Rows from block 5 of the image encoder, named by matrix and row number. Each number is 200 + 40 x the weight over its row's rms, rounded and kept within 0 to 999. All counts start at 0. After the name is the row's rms in percent of the matrix's.
# fc2: squeeze-excite expand (encoder.blocks.5.se.fc2.weight, 576x36), inputs 0-35
fc2.183,040,195,199,210,177,197,178,195,184,184,211,199,212,203,204,205,0,194,200,183,199,204,201,204,198,192,201,195,199,178,193,217,179,122,229,198,202
fc2.184,042,151,134,199,185,188,148,205,223,170,204,201,163,210,196,283,96,192,262,204,189,220,205,205,177,260,190,262,192,148,215,157,221,172,290,218,205
fc2.185,140,215,181,204,185,201,362,157,201,193,203,200,227,201,205,191,210,202,190,189,198,201,207,200,199,300,202,195,200,151,201,208,119,287,174,181,201
fc2.186,033,206,195,210,198,195,113,200,179,207,195,196,212,210,205,192,72,190,195,176,192,195,206,201,213,276,193,194,200,129,204,209,184,95,296,202,189
fc2.187,047,213,150,207,185,202,168,194,194,195,201,199,208,198,199,194,0,197,201,189,197,198,204,201,203,180,194,199,200,160,201,210,189,167,289,194,200
fc2.188,042,198,137,196,192,201,177,203,191,196,205,200,200,199,203,199,0,193,202,196,201,199,194,203,202,177,198,202,201,152,202,208,182,153,267,200,205
fc2.189,068,190,141,208,197,199,270,189,200,209,204,200,201,197,202,196,168,190,194,193,200,197,191,200,203,360,202,204,200,221,200,184,186,97,301,189,204
fc2.190,023,208,162,208,184,204,178,189,205,203,198,203,153,208,207,203,12,185,199,160,202,212,187,203,194,195,194,208,198,241,201,190,140,294,220,212,187
fc2.191,084,195,156,220,178,200,342,161,206,230,198,199,196,209,203,188,77,203,208,209,202,209,210,199,205,162,197,197,200,94,199,186,177,241,164,180,199
fc2.192,037,203,125,204,198,199,140,202,187,200,208,199,211,199,199,204,7,194,202,194,201,200,203,201,208,167,197,202,198,158,200,208,188,139,257,180,202
fc2.193,076,229,160,260,252,203,246,203,219,222,240,211,132,193,180,202,185,258,188,255,209,225,171,197,236,186,176,178,200,136,185,147,171,328,258,188,183
fc2.194,075,183,210,201,180,203,237,190,198,189,229,204,180,216,200,180,0,203,205,177,204,214,190,200,226,225,195,199,200,179,172,210,146,173,265,219,193
fc2.195,047,218,289,177,209,203,93,172,235,229,212,209,162,199,204,150,56,179,202,187,244,185,216,203,196,189,187,201,210,217,178,247,228,196,210,234,233
fc2.196,030,210,142,208,199,199,208,204,196,210,197,200,198,202,202,206,6,188,192,191,201,197,203,202,206,220,198,196,201,125,198,203,154,177,285,191,205
fc2.197,046,205,182,199,202,201,229,208,189,197,208,200,199,204,213,200,0,189,200,185,203,198,199,196,206,150,202,197,201,178,198,203,167,171,228,184,193
fc2.198,052,201,209,211,196,201,237,195,193,194,200,198,209,199,207,201,0,191,202,183,200,202,191,200,207,116,197,191,199,150,193,218,156,204,182,198,199
fc2.199,037,204,136,205,198,200,198,199,196,200,201,199,203,203,204,200,0,198,201,195,198,204,199,200,204,159,199,202,200,175,199,217,175,147,262,189,202
fc2.200,069,188,243,201,153,201,326,144,229,192,209,200,214,199,199,180,350,205,201,176,211,185,197,200,221,191,196,184,201,225,213,223,189,267,233,158,197
fc2.201,071,186,164,199,185,200,101,237,188,217,207,204,193,188,189,187,134,210,212,194,185,180,199,198,192,279,197,198,201,247,207,206,275,77,293,222,198
fc2.202,014,193,236,214,196,207,164,206,190,168,189,200,196,206,192,197,51,199,221,173,200,194,192,197,215,91,204,197,200,104,195,198,178,183,286,178,196
fc2.203,103,219,240,224,188,200,337,206,200,245,208,202,227,199,206,211,299,200,192,203,201,200,199,200,229,213,201,207,200,95,203,191,157,292,228,206,213
fc2.204,078,235,163,205,226,196,106,217,187,190,210,189,188,193,198,197,128,207,214,200,201,202,210,200,220,234,194,192,201,208,189,189,191,138,381,207,190
fc2.205,032,209,131,211,188,199,224,195,197,200,190,197,199,187,215,191,49,201,184,199,198,191,195,200,196,254,205,194,199,108,199,204,118,136,273,186,213
fc2.206,043,205,205,207,202,198,225,205,189,201,194,193,191,188,203,204,0,195,208,197,199,188,161,201,206,167,203,202,202,177,194,220,181,150,223,170,202
fc2.207,034,188,168,194,180,196,157,185,170,170,215,195,196,200,213,197,65,171,204,183,210,208,189,197,189,230,212,194,198,107,211,196,170,84,287,195,208
fc2.208,045,200,199,201,195,199,217,238,203,179,213,199,186,202,207,210,241,206,206,206,201,200,199,199,206,335,207,200,200,173,201,207,273,229,367,206,195
fc2.209,045,184,151,197,192,198,139,208,198,206,207,197,171,211,207,152,13,186,204,182,199,179,199,203,189,255,198,212,191,140,199,210,170,155,224,171,184
fc2.210,185,210,212,202,200,201,379,208,205,209,212,200,213,201,208,207,135,205,195,201,200,204,200,200,207,294,208,205,201,254,201,196,194,193,280,244,205
fc2.211,029,199,140,193,195,196,268,190,205,199,199,196,167,194,192,202,282,212,206,197,201,206,189,203,188,162,198,207,200,48,206,205,186,74,196,212,206
fc2.212,049,203,188,213,193,201,182,211,173,200,207,194,205,193,206,176,3,205,191,180,188,201,192,201,220,89,205,199,200,195,196,216,149,205,191,191,202
fc2.213,282,204,179,218,213,201,274,218,207,211,193,201,190,203,189,202,382,216,206,199,202,206,204,202,200,181,206,198,199,211,207,203,172,113,287,215,204
fc2.214,102,173,229,232,228,198,151,167,204,179,169,205,185,196,180,204,152,230,231,224,206,219,211,197,199,237,202,199,201,303,202,202,196,113,346,154,223
fc2.215,034,211,138,233,195,200,216,176,226,185,234,202,163,198,203,191,29,187,204,182,198,192,210,200,231,204,196,190,199,158,201,191,131,238,292,183,216
fc2.216,145,219,220,206,211,200,326,194,198,209,215,200,200,203,197,205,56,205,197,190,202,204,214,200,189,305,198,202,200,249,201,198,140,218,234,171,198
fc2.217,107,227,250,223,191,192,279,211,212,312,223,200,249,195,208,233,91,239,197,173,205,247,204,220,264,151,229,192,198,150,188,247,175,190,173,210,198
fc2.218,179,202,161,161,208,201,265,162,203,214,219,197,218,213,200,212,172,188,200,196,196,186,201,194,193,4,172,204,199,143,195,201,198,141,193,222,205
fc2.219,310,204,190,205,199,200,259,203,194,201,202,201,209,200,199,200,0,202,200,194,201,200,201,201,205,211,201,202,200,216,200,213,173,237,181,194,198
fc2.220,085,186,165,218,194,205,178,183,204,96,225,209,210,225,161,200,125,268,207,185,218,179,199,211,237,242,238,182,198,230,222,179,292,183,286,208,282
fc2.221,243,198,145,198,198,200,282,226,196,202,202,200,203,202,198,202,219,197,199,202,198,198,195,200,203,250,199,200,201,147,198,202,184,256,5,193,199
fc2.222,014,115,133,239,213,198,121,185,168,189,201,199,197,190,176,200,88,232,221,172,192,215,228,213,179,129,176,192,200,172,136,190,162,155,226,133,184
fc2.223,013,187,197,226,190,200,189,219,188,220,195,200,218,205,214,200,28,159,196,209,203,191,184,201,222,113,198,193,199,145,190,205,129,259,248,231,219
fc2.224,072,218,231,222,202,201,317,210,204,174,207,205,197,216,217,215,224,201,202,200,205,226,202,199,197,345,205,217,199,262,190,206,130,270,251,237,193
fc2.225,125,208,254,207,199,201,365,193,208,204,205,200,208,202,198,199,142,200,205,205,200,205,201,200,198,300,201,207,200,208,200,201,208,306,245,214,200
fc2.226,040,207,174,207,190,200,136,203,184,182,203,198,215,199,204,199,3,199,195,200,197,199,200,201,202,178,204,200,199,146,198,210,198,128,148,162,197
fc2.227,048,197,228,218,208,198,134,175,184,204,202,207,197,210,195,205,10,196,200,203,189,193,207,203,190,175,198,212,203,141,191,170,213,168,289,194,201
fc2.228,041,169,188,212,203,191,78,183,178,182,149,190,205,199,207,206,45,244,196,184,176,196,207,202,182,212,204,173,195,167,198,232,198,154,159,145,187
fc2.229,052,188,186,223,210,197,124,192,191,203,208,210,208,200,207,212,27,202,208,195,196,216,198,203,203,297,178,194,199,177,210,207,166,124,251,205,205
fc2.230,181,196,249,217,189,196,143,233,193,216,217,198,173,193,205,209,70,191,200,199,197,207,201,199,169,275,204,192,202,267,210,206,224,90,286,215,212
fc2.231,065,224,229,229,197,197,271,229,225,216,216,201,201,205,204,206,328,199,180,211,198,220,214,201,178,233,197,205,201,189,195,180,207,340,287,233,198
fc2.232,014,210,155,196,180,200,272,195,183,189,212,204,207,198,196,202,16,187,200,203,199,200,181,201,217,223,202,199,199,142,205,209,113,197,254,196,214
fc2.233,015,196,271,197,201,201,113,152,180,219,194,196,145,204,214,194,244,184,192,195,208,215,204,195,241,48,197,195,198,160,204,178,225,268,257,219,208
fc2.234,043,222,150,222,152,206,164,198,216,196,199,189,162,210,177,226,110,156,198,195,193,203,181,205,212,152,175,163,197,234,187,176,157,298,333,208,165
fc2.235,051,221,146,202,187,200,75,192,212,174,204,201,185,202,191,228,104,180,182,184,204,213,189,203,201,228,202,214,200,165,200,217,147,259,330,216,189
fc2.236,094,199,238,185,219,204,108,169,198,196,181,201,236,207,177,226,355,207,197,200,195,188,200,208,200,149,211,190,206,255,185,247,128,254,166,232,217
fc2.237,031,212,181,207,199,203,183,193,196,205,196,200,210,202,206,214,0,191,203,200,203,200,194,200,202,186,200,200,198,129,198,213,180,131,256,181,202
fc2.238,176,197,224,203,191,199,243,176,195,209,200,201,197,197,200,194,0,197,197,190,199,198,200,200,210,236,193,201,200,227,206,202,225,219,218,201,201
fc2.239,052,201,170,217,189,200,204,215,185,187,206,201,202,202,205,210,0,197,196,207,199,206,196,198,200,171,202,198,199,165,197,211,166,158,198,181,195
fc2.240,020,192,191,233,181,202,199,227,163,198,204,205,145,206,223,209,3,197,212,178,213,191,175,195,196,148,213,201,204,209,217,225,131,180,199,180,189
fc2.241,144,200,210,193,209,207,127,167,173,239,178,200,257,200,201,193,211,249,206,211,207,235,215,203,236,279,185,200,200,153,196,227,199,77,318,229,196
fc2.242,108,211,223,212,208,200,311,151,207,207,193,201,214,197,200,199,274,203,205,201,198,206,198,201,203,350,199,202,200,184,200,211,104,245,232,166,202
fc2.243,044,204,170,198,193,202,192,207,206,201,194,201,166,199,197,203,0,185,211,190,197,199,188,200,216,220,198,206,200,153,195,220,128,213,204,164,196
fc2.244,044,205,154,205,197,201,176,214,195,200,203,199,209,198,201,196,0,193,197,192,197,199,200,201,204,164,199,200,201,173,202,206,180,145,214,180,200
fc2.245,046,215,152,211,196,200,160,207,179,197,201,200,223,204,205,192,0,197,195,191,200,199,200,199,206,198,201,198,201,164,198,211,178,165,215,185,199
fc2.246,018,192,145,220,179,196,146,186,195,210,188,201,223,198,210,212,224,182,222,213,208,220,173,206,192,83,200,193,198,216,193,207,169,166,371,226,223
fc2.247,064,208,224,213,219,185,166,188,226,188,172,200,192,176,265,214,121,201,207,232,211,199,212,203,171,62,213,195,202,103,219,172,232,161,139,171,146
fc2.248,029,228,236,205,202,204,161,197,191,195,194,199,222,198,207,198,71,224,190,209,203,180,231,198,191,200,204,240,197,191,203,223,167,120,357,191,191
fc2.249,038,174,169,192,182,201,106,192,184,209,198,199,206,196,197,188,0,196,212,179,203,192,200,201,200,212,201,187,200,157,194,210,169,183,207,178,213
fc2.250,017,193,213,193,209,198,222,204,191,210,190,201,176,202,208,222,66,194,200,189,202,211,199,201,233,47,190,191,199,151,204,201,175,278,257,194,207
fc2.251,031,183,182,197,184,198,173,187,233,171,195,199,197,237,214,212,58,194,137,162,210,168,203,177,208,214,155,180,201,75,188,162,169,154,165,221,220
fc2.252,104,214,190,203,195,200,399,229,201,184,189,199,196,206,207,201,226,191,197,194,199,197,212,198,182,211,210,198,198,234,200,173,181,304,244,196,194
fc2.253,022,225,204,191,210,200,178,206,195,202,212,198,212,199,202,200,80,193,191,198,198,199,201,196,216,87,202,209,199,123,207,219,179,344,177,205,211
fc2.254,149,202,223,201,185,204,301,196,217,185,207,208,237,201,212,198,319,199,202,202,202,210,184,201,254,317,190,230,199,186,189,201,130,278,220,204,223
fc2.255,047,198,176,205,192,197,201,210,190,192,199,202,199,202,201,197,0,196,199,198,198,201,198,205,195,189,199,200,199,159,201,201,185,165,236,182,196
fc2.256,105,218,297,216,204,196,233,174,218,180,207,200,167,188,182,179,150,215,200,179,200,197,224,201,209,66,159,165,204,195,159,163,295,201,267,240,193
fc2.257,051,198,170,202,193,199,191,207,196,198,202,199,208,194,203,196,0,197,197,198,205,198,192,206,204,185,196,203,201,169,198,207,164,210,212,185,200
fc2.258,035,210,169,242,183,190,175,204,171,221,222,168,187,152,254,253,132,224,245,189,236,238,220,208,222,129,155,159,205,111,215,200,124,193,223,154,121
fc2.259,015,222,235,226,188,193,284,176,189,184,189,179,160,199,220,214,92,196,192,189,202,200,203,204,208,192,207,222,197,143,207,212,124,65,240,151,185
fc2.260,023,169,148,198,188,196,239,206,194,97,186,209,235,209,201,206,91,176,198,196,179,180,189,203,203,207,195,187,199,110,196,216,115,127,147,155,226
fc2.261,046,197,193,210,199,201,197,204,198,196,203,199,205,199,203,198,0,194,200,192,201,201,185,201,200,169,197,200,201,154,203,207,169,194,191,188,201
fc2.262,117,205,303,218,205,202,238,184,228,203,200,203,205,201,210,194,353,204,207,205,199,203,200,200,194,111,202,202,201,244,198,200,133,276,217,190,205
fc2.263,081,147,147,181,127,202,166,207,192,163,241,207,218,187,215,183,111,212,223,241,239,201,166,189,143,250,207,206,200,230,172,207,118,98,232,244,185
fc2.264,107,193,179,201,201,203,345,174,212,184,139,199,223,204,181,240,348,218,181,212,199,179,207,200,225,212,199,206,201,217,200,185,221,141,214,205,205
fc2.265,039,200,157,198,196,197,108,196,185,191,209,200,217,198,197,192,60,190,201,190,198,194,188,202,197,253,201,199,200,164,209,211,202,62,256,188,201
fc2.266,040,202,239,191,197,202,269,179,208,206,194,203,195,200,200,189,354,183,208,204,201,209,173,199,202,315,196,220,198,199,205,222,185,183,95,202,198
fc2.267,099,180,230,233,166,189,244,199,230,229,229,205,160,167,162,166,53,232,157,183,190,192,196,199,244,130,198,211,199,152,207,217,137,220,128,197,193
fc2.268,056,229,120,160,179,202,95,184,147,150,199,213,183,218,177,194,150,221,222,139,178,228,169,223,223,175,201,191,194,179,225,219,105,201,259,272,199
fc2.269,066,181,172,199,201,200,189,201,181,205,206,199,203,199,199,196,0,199,205,183,198,199,197,200,187,155,197,194,200,159,202,212,180,209,236,191,196
fc2.270,074,183,161,201,204,197,221,206,183,206,194,200,224,200,217,200,0,193,204,194,199,200,208,200,197,131,202,195,200,153,189,217,164,191,139,191,184
fc2.271,181,201,185,213,202,200,377,212,201,202,204,201,200,202,200,203,129,203,193,201,200,199,197,199,206,315,207,203,200,220,198,193,186,254,256,227,204
fc2.272,037,214,191,205,196,203,232,195,189,214,212,199,194,206,211,203,0,199,191,188,201,199,203,200,212,252,203,200,201,102,202,201,205,227,212,176,200
fc2.273,122,216,267,198,183,200,370,204,208,207,217,199,215,198,198,192,156,209,205,206,198,206,202,199,198,228,203,207,200,162,199,213,184,331,196,171,206
fc2.274,088,200,223,200,201,200,329,199,197,205,194,201,201,200,201,200,235,199,201,203,201,204,188,201,199,256,198,201,200,274,201,199,222,40,135,184,200
fc2.275,041,201,105,207,196,203,127,177,189,199,202,199,204,202,204,190,54,195,198,192,201,200,197,200,204,231,198,198,198,136,197,203,194,96,270,200,199
fc2.276,082,208,217,221,210,197,302,220,195,215,212,198,178,195,206,213,63,199,198,215,202,202,210,201,197,174,186,200,202,279,206,178,153,235,319,181,204
fc2.277,040,200,191,197,199,199,232,199,196,201,199,200,201,200,199,202,0,193,201,197,200,202,193,200,203,163,198,197,198,167,201,204,166,188,252,188,195
fc2.278,041,200,136,207,196,199,98,179,185,187,202,200,199,201,203,198,45,201,203,193,200,201,197,200,209,278,198,203,200,171,200,206,198,107,247,181,195
fc2.279,126,203,125,198,199,201,199,199,197,203,201,200,205,201,202,199,0,198,203,197,200,201,198,200,205,187,197,200,200,209,200,214,187,219,247,194,200
fc2.280,124,234,274,200,228,205,344,193,209,222,219,199,178,207,210,208,277,209,223,184,194,208,216,204,245,155,217,201,204,195,206,178,208,293,254,138,210
fc2.281,037,265,187,192,188,205,181,249,239,234,201,200,197,191,192,222,297,189,189,226,217,219,193,204,259,215,207,195,201,261,195,253,222,349,252,211,196
fc2.282,135,248,259,217,158,199,366,210,221,186,213,209,212,213,211,219,178,214,208,186,209,204,188,200,247,223,201,198,200,175,191,235,186,310,244,185,215
fc2.283,059,205,294,227,202,204,264,184,234,251,221,204,250,193,204,236,233,210,191,213,204,192,201,199,264,100,210,204,200,245,217,163,173,132,108,233,234
fc2.284,035,201,147,199,194,201,167,205,199,196,203,200,198,200,202,203,0,190,198,198,198,194,206,199,207,198,202,200,200,157,201,204,167,106,236,189,203
fc2.285,132,200,257,218,181,200,383,202,187,210,216,199,226,198,193,187,212,203,181,200,195,191,198,200,177,258,200,209,199,180,201,205,189,309,235,174,204
fc2.286,025,189,177,190,200,204,203,194,192,208,200,201,195,201,198,201,2,195,205,200,202,203,191,200,209,171,194,198,202,152,200,211,167,93,237,189,198
fc2.287,022,241,141,171,196,191,219,198,187,167,160,174,174,211,127,190,62,263,224,165,207,197,234,182,162,226,223,193,185,140,193,200,142,155,232,159,214
fc2.288,128,219,193,208,202,202,330,250,221,176,187,200,135,205,204,194,273,199,203,208,203,234,223,198,202,302,202,209,200,227,201,195,212,255,304,205,205
fc2.289,060,223,264,223,221,193,106,185,129,225,183,205,212,199,221,155,219,175,272,174,194,211,206,197,270,145,196,240,201,185,190,256,170,277,125,210,161
fc2.290,065,197,123,210,204,192,90,197,260,178,163,203,167,209,211,215,240,199,224,184,196,189,215,199,175,194,213,222,198,171,224,172,196,166,356,214,215
fc2.291,109,213,144,225,202,201,165,175,259,190,178,201,226,202,183,211,287,200,225,185,199,214,183,201,230,261,208,203,200,66,200,197,205,175,98,135,194
fc2.292,040,130,117,201,196,189,128,218,162,203,207,187,179,192,210,179,95,214,191,186,209,191,193,199,175,156,206,221,210,129,192,205,116,187,287,254,202
fc2.293,039,165,234,203,196,203,128,190,126,173,259,202,171,206,187,141,252,204,214,142,198,238,197,200,194,61,211,205,204,207,192,160,172,241,158,148,196
fc2.294,012,222,141,200,162,201,151,175,187,191,186,203,153,210,198,194,57,190,203,200,199,206,210,203,201,78,198,219,200,271,194,192,253,156,194,221,210
fc2.295,014,182,192,221,202,204,180,178,184,214,187,203,159,193,204,195,7,193,187,197,197,196,216,202,195,99,194,196,203,188,198,195,236,251,235,189,200
fc2.296,020,185,142,231,198,189,146,161,162,206,172,178,179,200,205,179,193,169,189,178,147,186,196,213,173,93,212,192,200,172,211,174,159,276,87,212,124
fc2.297,029,161,83,156,165,232,95,188,216,184,237,203,156,183,166,185,193,194,251,217,199,179,177,211,193,182,210,121,202,261,231,208,218,202,274,193,201
fc2.298,054,168,80,178,167,202,228,197,256,208,185,202,219,216,193,179,171,157,233,200,196,209,237,189,217,172,222,217,213,183,185,180,208,46,257,189,191
fc2.299,026,220,87,243,183,207,170,186,222,194,176,173,162,235,205,222,98,195,161,169,191,184,207,199,205,220,204,216,204,255,177,203,166,319,252,181,182
fc2.300,044,191,130,222,209,198,102,194,206,179,180,205,214,198,201,195,326,218,204,209,203,208,216,200,189,122,205,196,199,298,206,204,199,291,189,188,189
fc2.301,109,180,213,182,189,199,173,203,225,223,194,201,247,189,220,190,361,220,206,239,209,213,207,208,172,160,218,233,197,253,215,203,181,215,74,204,220
fc2.302,086,221,259,170,206,200,298,262,223,192,195,200,201,207,201,198,376,208,215,200,198,203,221,199,192,192,202,205,199,236,195,208,216,253,205,249,199
fc2.303,024,191,170,195,210,198,44,203,195,205,198,196,164,205,213,204,93,209,188,178,210,188,192,192,248,196,196,205,206,169,213,217,238,313,211,193,202
fc2.304,011,178,127,221,224,194,95,165,185,207,205,195,199,194,204,195,236,202,202,193,203,194,189,193,194,73,201,190,202,281,214,193,208,315,204,203,184
fc2.305,017,206,151,219,201,197,168,185,193,203,195,199,189,202,205,190,34,200,187,195,199,194,201,205,200,139,194,203,199,258,194,193,211,333,192,183,197
fc2.306,034,157,115,194,149,210,110,180,192,203,224,211,144,164,212,200,124,195,200,201,208,241,204,202,149,217,190,196,214,204,185,174,223,204,61,208,183
fc2.307,050,147,106,219,194,198,191,193,182,185,133,193,185,258,156,230,201,255,161,191,222,227,198,204,224,225,189,229,178,122,229,168,179,315,220,142,188
fc2.308,018,189,94,219,224,202,135,196,182,202,212,213,175,189,226,217,44,220,181,214,203,216,212,189,185,250,236,199,197,190,204,227,216,280,175,177,182
fc2.309,023,201,172,212,199,200,269,203,209,193,211,200,207,197,200,201,12,196,195,186,204,199,226,201,200,125,198,201,203,181,202,179,174,289,185,208,200
fc2.310,019,196,98,210,211,199,77,189,198,190,197,200,183,200,200,201,364,197,187,200,199,201,195,199,188,185,199,198,198,256,203,190,199,216,201,214,197
fc2.311,194,199,174,192,198,199,193,206,200,184,201,202,203,198,201,198,199,207,196,203,201,198,198,198,197,230,195,201,201,228,199,192,220,130,0,182,204
fc2.312,027,194,145,252,221,202,156,204,205,176,162,199,176,213,199,213,34,231,200,182,204,212,204,201,213,183,210,195,200,166,217,190,179,181,319,192,211
fc2.313,063,209,300,201,205,200,158,236,197,204,196,200,196,202,206,201,200,201,199,205,200,202,216,200,198,190,203,202,201,350,201,200,245,66,179,165,201
fc2.314,016,193,148,206,211,197,128,170,188,193,191,204,197,204,207,199,257,201,194,181,197,199,226,200,179,113,198,198,201,269,194,201,157,314,325,219,190
fc2.315,015,174,123,213,224,202,145,178,191,179,208,200,159,197,200,207,96,230,199,199,204,194,190,202,203,168,199,204,204,209,207,189,202,354,116,218,208
fc2.316,039,195,162,185,185,198,51,194,199,204,194,201,180,205,180,166,259,198,194,193,199,207,205,200,201,231,187,198,201,309,212,204,213,158,90,224,202
fc2.317,025,191,69,158,219,175,82,195,215,192,216,192,198,209,201,194,141,202,181,183,205,202,199,214,171,199,218,180,191,239,197,228,189,302,262,181,192
fc2.318,149,207,188,212,203,200,373,168,199,210,212,200,240,198,207,205,241,210,203,204,200,204,202,201,187,304,206,203,200,234,207,187,196,294,233,196,205
fc2.319,072,209,253,221,217,194,181,205,211,224,177,197,201,207,201,189,216,204,217,211,200,196,194,200,206,83,192,198,199,139,207,196,196,310,55,176,189
fc2.320,032,179,144,154,195,211,214,182,195,246,192,230,131,231,201,201,183,186,149,187,175,179,255,192,165,216,153,191,212,220,202,201,209,171,38,148,226
fc2.321,014,185,19,228,190,192,112,210,188,208,199,195,155,208,197,204,241,201,167,177,193,201,191,194,186,190,193,192,198,224,199,175,189,289,185,203,202
fc2.322,228,202,188,209,196,200,284,193,198,199,203,200,215,200,202,197,0,202,194,198,200,199,199,200,199,218,202,201,200,187,199,207,213,231,249,193,200
fc2.323,110,204,228,203,215,201,291,174,221,210,197,201,214,203,209,210,372,197,211,214,200,216,204,199,197,117,195,202,200,139,206,236,194,264,184,190,216
fc2.324,047,145,262,191,195,209,149,194,185,201,220,191,241,212,202,179,257,206,207,286,202,222,176,201,205,121,175,192,197,197,211,169,215,265,57,199,192
fc2.325,015,172,126,201,187,196,162,179,202,196,195,198,150,195,198,199,38,191,200,188,205,195,214,201,205,201,201,205,201,258,197,194,206,328,196,196,189
fc2.326,060,221,325,214,198,195,195,215,208,210,186,203,219,197,200,190,86,199,202,191,203,204,175,202,197,218,193,216,200,219,199,196,236,324,283,243,214
fc2.327,027,197,117,210,208,198,59,186,191,174,198,203,167,198,195,210,306,208,190,198,192,188,202,203,176,165,192,202,195,242,211,210,202,277,283,208,194
fc2.328,039,179,81,189,198,211,100,205,169,230,200,219,229,197,263,203,129,196,175,197,160,174,196,218,153,154,190,168,197,220,200,228,199,294,177,171,178
fc2.329,319,200,200,196,206,198,113,179,195,205,195,202,201,199,202,199,309,203,207,203,201,202,189,200,201,201,205,201,201,210,198,199,183,392,212,212,201
fc2.330,042,194,9,224,180,218,157,198,201,202,189,200,236,202,208,210,304,197,207,233,213,201,229,178,182,198,204,177,201,240,203,213,187,194,198,213,207
fc2.331,025,207,113,175,177,196,23,178,198,185,241,208,170,205,192,178,175,195,234,186,184,170,198,199,193,137,195,207,195,169,188,191,228,255,167,204,215
fc2.332,016,170,197,215,203,202,167,167,178,210,205,202,152,210,203,213,112,191,198,191,201,197,192,201,230,125,198,190,203,329,202,175,247,304,273,221,212
fc2.333,020,220,183,218,195,196,217,181,194,207,187,191,176,198,197,205,15,189,181,173,197,194,202,201,211,118,204,201,200,244,184,182,187,274,133,195,196
fc2.334,070,194,136,212,226,201,83,203,201,204,209,203,194,192,192,189,246,208,207,185,199,211,210,200,196,188,196,200,198,172,195,194,157,376,242,188,204
fc2.335,022,200,129,207,240,207,127,177,186,216,209,195,228,225,189,188,228,217,167,197,205,188,211,198,177,127,208,178,197,199,193,174,206,378,197,183,167
fc2.336,044,215,212,188,220,203,130,202,218,222,188,195,218,195,208,234,355,185,188,173,201,195,213,202,187,118,173,215,205,247,180,193,243,207,100,195,238
fc2.337,170,198,201,213,203,198,133,194,195,211,196,200,200,199,206,198,217,198,205,197,200,192,174,200,197,140,201,201,201,187,200,214,174,405,130,209,200
fc2.338,278,200,208,198,197,200,390,181,197,202,199,201,206,196,199,199,250,196,195,201,197,201,196,199,199,114,199,195,200,162,200,200,207,209,105,223,200
fc2.339,041,193,261,226,193,200,267,219,156,189,225,198,236,199,178,234,36,222,229,233,195,207,213,200,168,252,209,211,199,226,187,239,166,214,162,142,177
fc2.340,018,198,121,202,201,200,112,200,188,199,193,199,187,199,194,206,379,198,197,203,201,201,208,199,193,172,201,196,200,257,200,189,211,271,239,210,203
fc2.341,035,198,87,238,209,199,107,211,193,199,199,202,174,199,208,203,151,197,212,165,207,202,226,200,195,135,221,216,202,270,201,182,203,242,332,203,213
fc2.342,024,200,96,201,206,200,85,198,183,200,198,198,200,189,194,193,279,188,193,198,198,202,182,197,204,98,193,197,200,242,199,199,200,318,213,210,200
fc2.343,039,186,286,178,221,186,259,162,189,208,184,199,184,187,191,193,35,206,225,175,206,223,216,204,211,201,186,203,197,276,186,190,209,125,234,192,182
fc2.344,126,202,194,202,202,200,174,235,199,203,200,200,209,200,203,199,214,200,199,200,200,200,198,200,200,157,206,202,199,205,200,199,213,428,184,235,200
fc2.345,146,196,200,199,197,200,196,185,200,201,199,200,195,201,201,196,316,197,195,198,201,202,195,200,203,196,201,202,200,176,201,187,270,262,16,211,200
fc2.346,108,186,150,204,234,197,185,198,185,196,166,200,188,198,205,197,391,187,212,207,202,200,192,202,178,113,199,208,201,158,208,207,183,263,177,202,198
fc2.347,012,164,117,198,198,183,176,175,199,185,196,190,133,188,194,200,57,200,198,194,200,206,202,199,208,88,210,188,206,227,199,179,206,257,271,187,193
fc2.348,139,189,234,209,198,199,278,180,215,196,191,200,246,202,193,185,343,203,212,196,200,203,206,200,213,320,203,204,200,236,199,185,235,141,255,147,202
fc2.349,297,199,146,202,200,200,137,197,199,189,199,200,200,200,200,201,328,200,200,199,200,200,201,200,199,205,201,200,200,193,200,206,121,150,359,201,200
fc2.350,010,192,155,226,188,200,264,172,201,205,194,196,150,194,205,201,65,193,192,190,202,189,204,200,208,173,193,200,202,278,194,191,193,347,197,200,198
fc2.351,137,197,166,208,197,200,334,208,198,193,202,200,193,201,201,199,77,206,201,201,200,200,199,200,203,294,200,200,200,263,199,192,202,116,146,198,197
fc2.352,027,167,145,209,182,202,179,176,187,162,224,201,189,199,227,206,76,285,187,199,197,192,215,197,213,179,216,203,197,202,200,207,192,342,264,220,218
fc2.353,015,196,147,200,187,197,159,190,188,195,204,198,151,199,200,202,43,189,185,185,204,193,216,197,212,150,206,205,197,238,198,199,213,321,274,192,199
fc2.354,033,171,121,199,101,220,119,198,158,219,138,189,222,209,251,204,318,185,191,207,188,168,152,188,185,157,212,192,186,176,214,157,188,234,204,209,205
fc2.355,065,235,109,228,203,203,120,192,194,228,172,188,197,206,180,141,170,170,161,170,209,211,161,207,159,110,208,220,201,226,198,222,197,329,207,227,180
fc2.356,015,189,119,216,193,195,122,169,171,224,204,188,189,192,199,198,69,197,208,187,197,188,177,194,198,188,190,204,198,224,182,196,178,334,262,205,185
fc2.357,056,198,189,209,191,193,116,205,191,193,178,195,201,184,183,215,212,174,236,191,209,199,213,216,219,186,203,195,203,293,197,229,211,14,169,189,197
fc2.358,120,207,181,206,196,201,322,180,211,202,204,197,201,196,198,196,200,197,199,201,201,197,195,199,198,228,199,204,200,223,198,207,187,300,27,202,200
fc2.359,028,177,127,183,226,200,144,191,189,194,192,195,166,213,176,216,360,206,195,174,207,215,231,200,164,126,200,194,201,238,218,186,160,277,227,210,186
fc2.360,024,171,107,186,203,198,122,188,203,212,212,200,150,196,186,234,36,206,195,201,201,197,181,198,223,180,186,217,204,223,224,179,199,277,230,181,202